A small sound classifier, trained from scratch: 6.55M parameters, soap at rate 0.002.
Rows from block 12 of a small sound classifier, named by matrix and row number. Rows with one number belong to one channel. Each number is 128 + 32 x the weight over its row's rms, rounded and kept within 0 to 255. All counts start at 0. Numbers have three digits each. After the name is the row's rms in percent of the matrix's.
After each channel's rows are labels from the 100 clips, of 14848, where the channel reaches its highest value: "strongest on" is what is common among them. Only what is clearly more common there than usual is listed. The data: synthetic speech, music and everyday sounds put through simulated rooms and audio effects.
# c3: 3x3 conv, stride 2 (model.blocks.12.c3.weight, 320x208x3x3, each kernel summed), inputs 0-103
# c1: pointwise conv, stride 2 (model.blocks.12.c1.weight, 320x208x1x1), inputs 0-103

c3.200 095:180144130092096099113121108117144149093150167096163158104086151180168120135110120156139104116106169064092115132094079185156168156103203053122109175129165059119089141110103127162133141126111107062143108159105114089111172131138105161160109120184133151100142072127123100135120093144060189080136160163174108199104146
c1.200 106:123128148122103108095168136131093167154153111022145154064115097154121111117153142123073101115148140104100138129171130157109152116081128082093099149155115106128111146103135105125133109173083116108097146153123140129145185099159121130102105130165142124145110080100121135110079076163098103109120127143164086178108119
strongest on: band

c3.240 101:171069085163093071133093105112074124146135180128133112126172154096104164132159146121146140149112164091155130068121110112165118084119120113092133065155135099133130137100142165164060139158218090154094114176092126077090147076135129152112058166162132125129106100171140109102125124076161111083114148110122093137126118
c1.240 094:151128084151118095101117053089105121151113108140119144145133152116072091153094093134127137116160118077151147115136108125138160071135112119111163151138136086094099179117110151048129130086113112161104140139140151092113153069151056126121127140099090141168110065123117152171098159072119099089098163076117130182115156
strongest on: band

c3.45 114:123146079149083089091075172095177138096101166118174106126147096120119125123135114080106217178149117093189150112159124141077100130116091135185072065140118196129121094112113126119124171085082079111159187124090101160152185140149181153100123136137104220068122111116122165151090151058124139148113098150127157087116126
c1.45 121:137079091158140188100131214124198111126150103110184172143148083106119200140151106117197175145165116156166134125135115106083105097139139078042087096108119170161086108107132088077128101174150106080151202084134106199147136141136148149106129143123097175066105084116099155156131143125121151109126082111150146102138107
strongest on: drums

c3.204 101:112121112076113168159113188091114107109153160096123114115122130117114048097108083081162131093122156096146149176118162248129137122091090088138168145120188147111148131178131104146107171130152101164147125101072100095114140083165120082098106091129147125107113098149087064116130120026119162074109135105147131112104138
c1.204 105:146108100111149146131080150142053136123126150107111124140116182134141107155109125135184156126103144123107124123150132248100181089127145130118192095134194099144171100149110075090081144109142092097096119124113087093126176091163069133094094136193110132037169115163102091103135090123161126075165128137147131146182107
strongest on: speech

c3.286 117:140076107122165127133110115072157117094144121155079178123162107121088116127151099149132110163120132105148156178166142102126102141174165102115081047160096201129149118146167159077114128114112085140130157148158151130104083060098142101153170114117070182128096103100138125106157152160089124123114120119111093099141143
c1.286 102:047092112111118147129105083104143108130130096117116126113162142120063120131124122123155122140114148150146109180150063107106124113142136129113098066093114136144100124113111141117107052100159122098116131138150134092128141101093139133134149110062079121121121112075118079125129103130098114137177174134144121147077175
strongest on: band

c3.224 100:062099173131163145146164075114140089135141173076106182098145142151135117120083104132060096104097228144084132124143098198117132091126159150089131129136142111123022134101070108097115184136147101108096149134069088119126204104122170126141111107152116171173071151146146147127146144146150107110160150072152134122114151
c1.224 093:038119127123079107139123088114153150169114149072117146143164094143137082133216073141136138130059189136112182158168093150096136106128177091140152117108099138145124084098134113071122133070162160124105141139108090122077162103100161173171089109120134171128115133111170184130096122136046125098150152129127116118088159
strongest on: speech; reversed

c3.36 090:137134157131173127164116126098109150130129082106096099165135157107135088064096121125119061157095124107117097162109070141122151126093083051114096171096145128134097111090183103133204150147112086046071111067111101092134161084162149154103117161102111168127111151131151176159175093073104111147093157126135109119087148
c1.36 093:101078129128120065128103115081121129130138111181076134172067121090194088080132133119057151148103136120138100153116095187085136156095094125114133103125136134126129064107160132116166116112109063086132094080124114088080173037142086114115108108119083118067097115117092130146137092106088108132154094104152122099082114
strongest on: speech

c3.283 096:125169110168141143127076125130177130199141154128134130161137147129178141140104144110130085069171127092138106142093135160159132107112103192160137090141087059154102152071132136138150118162162080149173110152125090043183066129172134118112141131157144069078107177109125157125185160152111121133110141118172166113127148
c1.283 096:143131113139217126138092099078110108168130161110161087135166186064167165152129067146155146104093137127121145116100128165203109126106137156085185139183081096175147101112163157116131104109155153149122120122132153029157101139098166111118078130168133137079148137091129129144112124099069148080102095106152106096115181
strongest on: speech

c3.269 100:103089097145106124106045079142150091139135188102109159202112116202163142120102123137131105135178109141069161154160125139134142161147143139140078135192082067149119115138151137112099106151156114121148142095055150114148143070107119128165156119104064173133156105164200108132142077115139161137153139130128134106147136
c1.269 098:089082163089131107149113118078172103153167144105113149171129076156171079100086110058122145124129118118163139133133117184114144125113120112181152108188118069158135091150150150127145120121131129075115158083107107112097111059129098144094158146125095041039125125133126129176105105140099115127083158119118129122151057
strongest on: speech

c3.238 108:100148144121134145149104101156064157148143159146169130132113110045136117126093158160097057134139130121171103118087131133135200117097146149190085161128108126114064147083133077109164133138128127113148131116112070080148097096103116115145133068132076109132072079113170145104124090188152040088112160118145143147154116
c1.238 109:087127158128107165177151096153118092174138165109131102157112156102173129076124141172218094135152148124081090105121159133151147102106115166166138139117111149106074135120138119193133158117111118092124138119068087056115094098162096171090069138083101101113140133116122150089121122113138101099116089092148080111098145
strongest on: speech

c3.205 104:036087139133128094108148099082095156185151104153132114106128120126175123167144146123118146187111084112121090110104086073126083102133026105078114122120096183130169058114097151202160120112076097095111097116113155154129111065134115124112121086140104162139111110127127128128132140114058072120123142139079126105110157
c1.205 096:082130107117092110125156130068138114130152125123131140101100108081179109123108173090138131123075080112063118091142101107145088107150103077130126068177109128101112141158104126090168128058097149085080130152086108133094133119114154122106133123111116171117123092099129132117122131137209134127128138108159093123111188
strongest on: band

c3.229 070:145110091120077107109101136179096174142165126147129072123135131061174111164145111135136152094093079087141122058112150083112131135167180107167096075137131167098093101160188133037164128134176176095138117156131135131144123065098127122156111120142117188170126175164101148160133083107083079088147108119136121149125113
c1.229 090:115136091158136113125089125124117117133172041107060134109103164106170186118139077100135198092067070172192123109149130110148115142131170113154174099104125092103152085133128111139072092131115142141110131146114180155120134189132114134164151137183110145129171101144127107165148137170073063099142116117145131097107098
strongest on: speech

c3.296 114:053111113151083132118137151115192082150119171161161123112125126105093132121085123161112108104126184083154112126080097132143124105115205093207109168158131132095148076138116176068101111160176111142124091092135131128068136119069115122076136108095117130080075075155132105129118096080144130128128091154179069130165163
c1.296 100:093086169134026122147165136133105101165125146100124061112134124102136153133121165126134110104142144110198139140059094122117161113139176053145122157132151098088149087153144155125129120123150088154107094121100107168111118116065135120109172077141131125103053087097120115133080120129096089136089116154153061153123165
strongest on: band

c3.69 096:135122126156125111075101132125203126133112129154069105148162156176124164151130177122100112160178145140103183145132125115118106130092118086154110112157140118181098159138087108110150154074126153161220093134102124087096113135164155146134117070149159104080107140136160130102107131127135117117098101109046092147144146
c1.69 105:183084142120129091131122139079168154121072165081177176158116121216136144116085190132136134151155160140140096135154132150137143157098100122159108108128128155162159143110092111120134169094113122160122068073163136082124145108188128123139176078175080146108109123129112148133154126162118109168082080123107139097135165
strongest on: band

c3.169 100:092160076113142081137197096151103066114120099070137148151140152158108094046080130120133123075128098159176092117138150097134194142131111157076108117168157079149139147106124120137141146110117198121084165046090094092076103082165120139135100121084100083203125099126135062171127147186171107092103151146194129151116093
c1.169 108:092087116077139062114106114139177150117070078133142131154118139184162146115122089128122120126129115182145095115121126128132138111013129186121122053163163083114132127152105109126196131165139136074111111116097104081051136107131127117120077140152101109147098134124198090127116136174143133076087086096180140095140059
strongest on: speech

c3.136 114:052094080103083134141162152129133131155117117160111183110140114115112120145125114097180115178146178220111125166118089127186133098139136155173123112161092189040059072068096133086095161142140120081087139139197133178149127130123131086078121106127120128085123094079128123108096133120071138159111055086161108163208140
c1.136 112:072074124092107221087127164166138141142111135162142125155099129098125078086094106094221111154136085180111129152157108163117142091111114171129088111154119105061100073067117131094111153136165090133107116136143136164111119157129109118095128127192095200067144081082094132155084205114109138127098104089141107140150113
strongest on: drums

c3.183 103:173175152146116156149103114124149043134119181156042060123096132071140149159123082151097101120177093130140124147145188148125126115134158114110100130105168114134129087163092168128134100103105091099151083137115133204089100178139132139147117146159113129142075098063186202110090119130112110135168153131134120141135097
c1.183 103:142151179120134120160179109100181136042067120189131074124125080101158133114135104166007121132191134115170114117197171152159121100118138086112110167063141155100087117116146136141139077086147116112148117123107098150111068137135071116168095148082142113154069091124174183147116083161104128107148026164103140121154095
strongest on: speech

c3.68 108:134156134164145132095096147121091171128137074067097128145097112088138103095080138139187069115162179085150126212124086175171127083087106164107099119088157087142148120134129199150119113149074110100116106171091198132150131134080063145172119134106105117138106104173161078154083114179138118107165100140204173142169119
c1.68 097:103104065120153147087107124120079120156163075087113183142145118105086161189126076135119110154050127138169142108119113161115073064123122116103092146099089085131110133160096181099143107154065102187117164062072088112170113093128147145066093158085164089144086102164160118075122106147150143106125143133165184158114156
strongest on: band

c3.119 094:070134121144133114180086178146176091114102156099094125102117119130176126118163185114094168131125122089132100072120067198150138159185160110132157120083108151147202109167105100120172103157162109088128128120079114151134108141123067088120089159057131113131127164180103168136145179112195107145124151154073118098130144
c1.119 087:171135144148123103145094182154108094129129163082105112094141153080099089079116160124110188111083125097113129129133084133104134152126114140149187148068109169126214065196082073086103092250175124157105172100134125151124096156127112114126110114074122088141101191137157141160146155131136143133120144129077087096136161
strongest on: drums; distortion; echo

c3.303 105:118147122082159184081117178156103122146152156114143119154103127119175149131170125113064153170147152166149090101083110101095137082129127069116121146090199146077167081142132164072115126123137141134076118099089089164097170080087103141124098093164118121113137126112153185115116123110097117150135185086130150100101125
c1.303 104:090133133032130181134126134097125153104133156161090138189156142092189121116152110089025079153123140131176088103101060105117117117143130109174099170111125129133123103119140161091143134105098161193107115077064142143106177094107130167136038163151135103106160147086173098116128074095137109046158134134145135057137110
strongest on: speech

c3.210 104:067098121158155137080170147101146155108080109150112094112148130110108144082111131075166227080119216136092137103092114091100156099118155152128143088075091202114099074126118115095146130105104182125141105104109092149121086097199176109111080059118116103119097145117080100119130127144097111143102093113099088152078182
c1.210 095:083129121217177123129088142071152148152095136141123108072166147143160144115161162162178125083119147102097085082096125133124153089089149168144149120133165164163148108099093074062104138082091144170154106162141158160157132125142109094106086081152126103131128132106026113068091148146106087168058143106104049139075157
strongest on: speech

c3.144 094:108152128098172162087150135136141102124124136145091143096102211090164153142120111099089118095147131122070090129145125150155116123125139144121193127124129067132156044119147127089158178127119147087086110091110099124121147154116165067105193169190153134108083126126162126126142103098152191132182180080116151152193118
c1.144 103:103172168089158152095172113116124118113155111201058177094088195100133116139112115118079123133135142170107095131116114084121115162143126128144209191136127080132125072112153163134161173167102115135090098096092146117106193163138172107170107103147139114121098113100155134161136115130084165143160144147073154156132100
strongest on: speech

c3.81 128:156130209141116137135125146010185144148164123190129138155130126126101109194133081107133169156097105116189111115099149119144099129085199112110113124141110180142169161130108168142075085112144131100138114105165121151118089186158180075126113132122064129140096106109084127105142099082053159169089111087121088130157188
c1.81 106:148082199144111087122145134036132140134121151163050124143156168133067123124122126096093134076121130137121112114098107180190073126082180122125071114116076190161182151138089165168086104123181123089105096130097121129125143132065130102135103132144113149117108139076153100110142071103092149131093147165147029161149204
strongest on: band

c3.41 097:131076181121066138125105140100128145126176128144102184138183176122132167187120179086095123124124103093127065135142117127102128094121121156155162152127124132044144135147139129124138125180149138053136097167131100131112102131109178149152106125183103116149160127156157163092113074147117169142092156159089182117122144
c1.41 104:121064157065133095127065151105108132092095129128111180136177138168088100104101188104120147141103086101075106156124096169110101040137129134115151114119121147118143101128159113133102130161057137115153087170171179107089103157196033094138118091166101163106075097108175154095121117149094143153098140096115088080159177
strongest on: band

c3.221 088:079120160130122152122121142166152090088136086147131134096192142105114135143162145144130129113113160133195120136172171150153103143153147130137074148140136232122097104082154109061116150129168109176200177118207131165144079132121171128136121080104129184100139087108158109124139130122071155139135142149159157204127123
c1.221 085:038078158128117166126149120165182091119099112099123081163122126066130175114145118115092179127138127168178127150154109127127098087076144096119158134109147168122137146109127111078125165102152082139143143123157124093129113165116139114139124067052149131107110089086164078124119076080105130126151092137177125157110082
strongest on: drums

c3.202 102:101187125088125101105120152080076096105111150096109076090097110122161152108087046151159100188093206115125106133197181174129083128184119145104125135150119123112107086135117141130158167065085112130092111116117102135123145149074139152191080167193078142139115133084171105136125121126102135053148169133144106134157147
c1.202 111:096174119080102145120151118105094112097083075160168079128115119103156144088123118116133087098142151151113084119190115137165076086178068108083116129098097119159112092140191118102068128107127127104077150093143083096161141131098170168128109178111085159097167093109087146158154123129066200135186173115071142116173187
strongest on: band

c3.102 095:120117125106093071152065168145140088117146169146126117107137098099082154155125169091193129148116135115125133064147122129175107104161132131186140125109078118149177183077134187058146127145165111158068148174166169130121135104129117060136146146097056171157069117140127094104162162091108128144137156157108199189173130
c1.102 084:163110127112107135170084118173145109139163180161093092098085125126110116219076116129161156105105134150092112113178098145172140133151108081149102110137094144097181205116131172139194133126178138108101152123170112113133098085096081134114125142143132165119115155110095077171143169101096049127204158195147112145179148
strongest on: drums

c3.306 087:087122136123102133104156122153142165097138104127107106089138119157163133148084194157127160189112137101098149125157116116162129049141143154141133117131135129143155136087145157112146157143157131109130122119136239142144102134089095147116183096124143113142062062077161111162096088080170067068106126093130186136156134
c1.306 094:104153123149129148125091118144122091152190169143133094152128078129144151132148157159182169108138170119097109134112151061131105103117120109069159112105088163130194181116086153113123108147113189121107115157124172125135175100126068108155156113131145166146144066101147080139112119070122106064124077128140112136105112
strongest on: band

c3.310 088:068153134137164145121092172153082147107120124177115164133176122139164110134110150140157132127170162134121130153167167114130053109133134126142159124150072197121136104101171113070131154145113107122164086144201109097100132120096133117122151094122131123069163071139133140161117131099089130130126115078105147054129135
c1.310 095:067084111131119154104120103172108130134108131163123104074145125104105135094141164111147140124163087213187086084094183138119096162113155102171125149183108200103135092168120090124100164114134107136196158159056125133115084158099170154131218125131134122134109091146124106137160124141097117133157089124054141108082140
strongest on: band

c3.78 094:139155107120103134131095118208153163124158117094146187105109094111110121233139174171134113130111105133150108070103162129113140136143104138168118077121066070137116170122110148114095155128135112107150073082137144117123134101103106148097153080170165079163135136184139122130079080141159115124112061095151106141182147
c1.78 086:102193083097108084102138110175162119117142122163123152076080068137111147143065148155115107154159140075136133092167198137172178081107161124137123131173109140152155135092148206076154141085129102130103144056151195084152167118109107209130181113167138099201106141217128100129063144140172110094157133136124048104146084
strongest on: band

c3.101 089:134135162126109129094121080134161131062087138093110160150095150171122138145136128168131087170140096086160169151131164180111119097111163192101130173102159123118094228148107184151125078175133075169157143165120212106159129129151124102134157075105161099117138116114105120144109125152147150108111068147121119196083128
c1.101 088:118093163119109108120103094100154122127104075116149097174182125099121119124119129092141101139172131139119096077128102158151109084116163073097193142134056095101120178116112156131136132161124122145116180135178151118078133144152099103089083078060158079129117110140137131107178119132134135070055125130151128153061148
strongest on: band

c3.148 098:145145147147160092068096149136152093123151089101105135146107143084120137044072106107092103118137046124142157085187087124182150132115095087093085099118226112081101063123104099151081117117158126109185200120124107142136138076134116025163112140060133142127125112094142113153124156098121108144042106135128120118112176
c1.148 092:109113139131169101086163175125137067086145098131172123161102141137117142117104150134103099081153078151101150103154098093165154125120125114073113123075198086117127091125120116125113166145125146102187151167138081078201159074132147066094187138088111136114124116082111064144129105083084105135054104139071135207100169
strongest on: drums

c3.177 109:121142145066116087175108144165141140195122117132111120119130127135089155128147193103099158100154164127063125076127140170123118146166110180142119111100111110144077115153163132137133161068123166128139132094107076135069167113190126097148153117149166168092137140144123080152159106140185086114116098117051069038124167
c1.177 103:121146097142104096137088109196063105115147136112102089127140126137143157073143146132116137065137153164116118098126128132119091144134078159139131025134113120135145081144125170105057164060134198155086116078095081123112169134149114113168140203093092207071152122180126102141112113155146089161105144113121087106162095
strongest on: band

c3.113 089:219117157086144103133074092121149084127112145125129118112139174159141132132116105056117187140155179084156121122101110126102159146136129170158093082092124122124104112091066164182134106176119195135155075079075138097069129090165123135155169131072105146117163131087070128180096136124115160115114164120096107146110118
c1.113 086:138151111094126085137096117113114110073167085094172090114109189156195168118135092120100195160167155138108105106101146201153173109078161171137057091144160117123100108100079120170135144121114155130107094095083149124111086083112109123171191169097125152125133075148095113153117110134121135136069136113136127161131090
strongest on: speech; number of effects: 0

c3.37 093:112164170104140112131078149106117114140142197141159131153082142125116134155121140082105146149156082117120105112122150159142166112135184170137130136124121106093158106165172069058157127138098170182126092129106124127072166129116187112075151121166122148128120150096157135144146130032135135096100173101165166044163075
c1.37 101:156145078090092103169036162094063104177139220162111063149141091126145117130115152079107146111140143091079154139106132116145153092106143175116096097192105143117100157140131108098131112152131082132088155118123175077117197132079102147098152118160111134073131204191139119136163142090108144148104191134178091067187103
strongest on: speech

c3.208 094:065153138172105113192160139181199114153102102092112094145118135123077140068136174108138133043114095085127121104117087130102146090119142145156152137102055142137146082110078177090090167128139071083102090136085155105129144119109108155113134093087052113109145097120143147120106099117145078162156095255146096216148154
c1.208 088:047123101166112137150066146197159129130049180073194109144107102085082148125099138128131173060130109149140092099140110080125129123136100107130158103145082150132112085107119155077119114112148108126143154087142131141133045156124154111127167076106129135093141155099132116147143090133104107121103097168146060175157172
strongest on: drums

c3.285 090:091096114108123138074123182162099123154101075108091135107191099119136159095101131109198145104108115197133124125109144128126120079151110136158141148126085156130084102059099093139110093115087145130166166104128081127166114136142139141162136071087116172103138103149102099095124167159092111104159102130143173089156138
c1.285 095:081084117166114113075137194150154110121085100133145114118134108080167158109105122078124122090117101228219140091138165135162134098121107078142151122121099150087090085138097103161137179087093134176164130085116110133171098126127149130134140110048092110104160091155127111119159138145114121090153097089084127089166126
strongest on: drums; number of effects: 0

c3.309 088:114118094150135095111114165140162134133111154119077102126111102114146164084097153121087193071143165158102113058129101109090182158143137147089136084106128163125101121117080076114067126122095194149086136096116128177115130125154113184108129132085173230123121079182108139142105135170156085111107085117142126052128111
c1.309 095:074086117202111148131107145151083147136111099189101107126118057098099105086169162120126150082123122166078101130148069122085102128136150140131124140118123157197117069116128095099082080092148192151080123129063148185074113173157119157096155110086161193116094044134119128136152133139110160115132144102091171047099131
strongest on: drums

c3.257 096:132129061136127094112162062177120142112134157132114123098158183141135145129178125190071132115191172145113110094101165151067158184160152178084141104124110110128114132175148088129151115139083126138095138086107089118120144101065136130139104117149115160086163146137154137176178162111082079098113090091116152138133130
c1.257 087:134124080119066151133163109140162068118155155104076101140149161105128149119170130160118144118132125097137078141135129157061144163113141096102123135139113116131094114157151100111122097100099178143101098123093150141088082086110157085178106106173158162126159114087138142125095150200083093076069159100102064087108147
strongest on: speech

c3.33 095:090095126109074074123173132116105136148104134117134133196108128136171139133093107081102150073138057135093143112097091115051176097112100141131121147167083074125186131122113157149145125143107177160139072098134092152084089115088101130125164104151101165128167104098153129097066115104098146107149123124124135053115129
c1.33 100:136054111121090097075088086098163136151141127125133156217108148138122118141081097120151158105096043172099113091104089130088204124125113159143149128101116087135142116121073134061211046113125155174128120119135125136063159153167125103105128124166095129148161118112159178115117123147117103106113143117120092093140111
strongest on: speech

c3.264 087:123143092121100121154135136158111170140100074149071123153081098128095129166117056122070150134115115139137103120106085131182113142108159126140173089127090129124161127139071209128122150144196079106120102105113125148145139136125156098139117109111114119116132107157104060137093140158138128094117122118110120156111194
c1.264 085:099141087126096166151155149111121168095130089084084159143075103105071100165115103171128137150071127130125145158127073209123155107127105115113134110082108143096137130112098199087159081107185064085128189179098107157123139160140164124115091175114107123114116102109104116119139155152132150137135098148161115118105157
strongest on: band; number of effects: 0

c3.275 102:147143132090117170141149133147149138123097118177132117087162111139124119119147100139122146118107106108118148142099127119127144105110103157083138113115134253186180121122127159141095090061168095144093150172087152183100148127136124157143084151104133104119133058182116166122106156127198129124154092145165107064122133
c1.275 103:136088128192159152228149098099061108114099090165130134110078144132057091151094117168119103116129101090166130103094147103105140139114163109120117109121111157205139181172128121157117128063146136145099127085080157144118162124127139125135108117091095048139115064152133123118134109117156145117114079097142134123182107
strongest on: drums

c3.178 101:177077139169076134155104104063097149161125144097154103138111132103127111097141149143165097126177131124097145134067148097163139095132114145110154173149113226096144166121129145133090075081179115088083169146118105122151120146123194141179105128140106101137114092124123089106107121113179103132098112170114110171147116
c1.178 095:150071146142102143085111141054057104152139172060151092107150129141063133136156176162110106153163148149160126148151086125161122163069180092094153125195120159107106175146164121103139105076164068131213171108120143155150152093130121129147128113103110067123115102094157126118136147092141133123096131128136131149128102
strongest on: band

c3.151 111:090117132121147121112123108213106099156062123128158133135127112114129153139148111146157102146104107154057140135166113126099182120144183164114159117105108138107140141073151091178123100080027159142120129144103134074134158175108114158122123103129145120109198105113145132104082120127109108170145103065100210183099100
c1.151 097:096051105112111097125167098175107101118133066158113115098114114109097087094114047070127140225155080150127075118173107111131088107152161090153175089071153160092135131144158136142166056063111096167151177120095143114092124133130112132088128173125168120083136069136128162155093086133105113177148112121153192132125040
strongest on: band

c3.311 088:120139123121100061111141166064201142054181121136094125169123144114158139159083117101162103067126096117124127125122104143152105139150108126125148117106109135101130111155108095059111123119098059119106145172161112156123128076121130088137185129139184135123157078093185130110062175161152064185118122141114129135115109
c1.311 096:195144079167103108064111179070177115123159130125133187125144083159137135144129142103128103122150110103089147166133148110107142119182128130165102099086149124146132174151142122075108082123105095100130090147156110148166128078121149157071114146117092147066127117102155070148103147124137148132153102110112099102093107
strongest on: drums

c3.160 094:145151163129138132135155124087155115200125131074126120147119132098114078119115141137072089109106073115126070124109124167175105103161087108139144177118096134134094114103093145172109038128252126089112110129087105132148107076084165115100109078169126103111118130091091133119160147107127168093127197140168138153075138
c1.160 098:116076164131159128142161089087108123115148105136104119150128119152134067121179117097115069113077181104153120100110072135186110093141189102117140139117135153123113122105130132176111077143191129076107101091102122125104119101131091105131086087123113109118113135084183088136149115134060193028098173145171144194097111
strongest on: band

c3.129 105:034127100130147152123062144173144095091168166126131134153101129139119108103120129170093100157125067124177140125165098094104093110093087060102123136153175105127087138131131115124136158119123117095138117113112119133142215087166119123179135128108149115088148109142216132096122116073077129080168124161077172102171077
c1.129 116:059139149193124121158143135093136133096142158086103177167124168141154204139160129182030109106127108120170142091121103118126131191152138098148120142165156147112139115087117124144092110111133100159106154085153169087149119120097188123169142164102172077072164108132137146164171133093077125067118096171088131129149097
strongest on: drums; long reverberation

c3.182 091:230107152124150138140157142143161105147112138161102185207178169139064143129117125123165069129126099170141125127132074132171147136182101102115146112174103147152173133131147086148114054130170095141117167097088137173113148125120148111138095137175126194148094106163123115127101153149107118132092158196159063094119192
c1.182 098:156136110148130116138101173109160116173154168133163144159142173140079185129103144091103133094127134214202089117153141126142103149144075136133073131143109136147120115160135072206075089135173083164172188087146112124178162114159137124120149112196110148075098144136104076194097164126116098159107123148143113139163157
strongest on: speech

c3.62 082:113120089168076156175127118085066139149134129160085169161121072082177064096145178134102096109169084149125110136106119091149115133108133134126122134086118118116116148090106091150118149132125140095105088057128125148106097161119118124123109111147085101111117107102138154087137162128136071097131108129176093193144145
c1.62 086:051097053084096154134075097077128111218130154132118175153081169068173068093146108165126122101081201063097111169123098128109114106169078142153141057119093135076096163076132091118117140121111106104084088111100074128067118183139101101120111158173067138128122146095094154115122123126164117147152116055127070139096127
strongest on: speech; dry

c3.138 105:137189102114117150133121111066144132126086130083149115160120159077120167161138124106156132093131083129146142108123117182151140104177125123155170087122128118062160159121153143145136171145105102077090170127089096090092132112164118150146130125134106119146104125153125109100103104110149118122177107129137149147086104
c1.138 101:128066057093141104138123122155106132094096064109194108143131147093116172149112062058129147092146134146067138125163110186105093092102121125123190108144105179127141156153119122137120065076166073093108157121047077115146120111126111115076136159144122071108074088084115153101080148086164157111136151177102087154078140
strongest on: band

c3.6 108:118146084085161109137142103088128168141087124136115066136167155111049139109098138107190125072114180096096142080103089112073128109125177137181102166112068081143113108127093172170125085122105161074075120104097122097117173145108119109134139050147152102115126126166138125098100079128129102068143106112138138190164095
c1.6 100:099131032134155160136095072139126131149133116128089064100117125107073142173113140176125083110141106152145107101119148114117184141073168130191126198108088114148150128157059133102113070070113108114131122142090131146115082109118132137191099138081141139131112146190094111101116084122135117157163143157142127139138149
strongest on: band

c3.39 107:134165136140122127125093111179153095134118149183115195131137155192097133132142143173083169136123153092153115149106103090119099116136168156171132083140108197128120117141151153034108170157160083147218142084157166157109102140110153078130110082073080113086089128140137121089175092122196146166099107112091107118084195
c1.39 099:115152115135142086135128103170112101080124128182128138159154117150098126144093165169111153139128141110182129126025093095135138088138146139129099072119107153130160096120110119125113186135196106124106137124157191116136140173130201093154142078124110108110093120124102144084126084168141122062141080142123070085116164
strongest on: band

c3.314 099:185080103063134079142148104153146129095117122074115137123168123142120138088129159140141140142125135141181166089136137169169120098124165075054101117064176060090090130144108103168145101170132115093185136096118085114110142129151146113094114139151146101157146087148079125152155142122108220135146136165111071127104091
c1.314 099:128054085107103110093130107125120126059133096115141077108151135103097147110114176111100135129112153137179127113108107169131090062138137110082125126106167147064081119082134080136114143148098149104150061107115088102060131145149149104122079138160113117120117074098155135137104172094076129142074137143122086124160116
strongest on: drums; distortion

c3.27 092:105144089117081118122113119110123104128177121112034148205110129145160129090146111144137155133087105085136113174110129119118161116110099134112100082146143205091167137081120115073141146113153165169147090094168124110130112140151125098136073090071144188073098117135172181158161116124100184127140124130105145143135168
c1.27 094:091070095102110116105099138070161150116181069115093107110149129148131146161131127174162124165049078121172145122129079137098114096138159092153074069146144159144092082140129120099172119106110147109125203125142112083098140132150142087121084124090117155119121110084183142154125107148073188151051137120169137152151173
strongest on: speech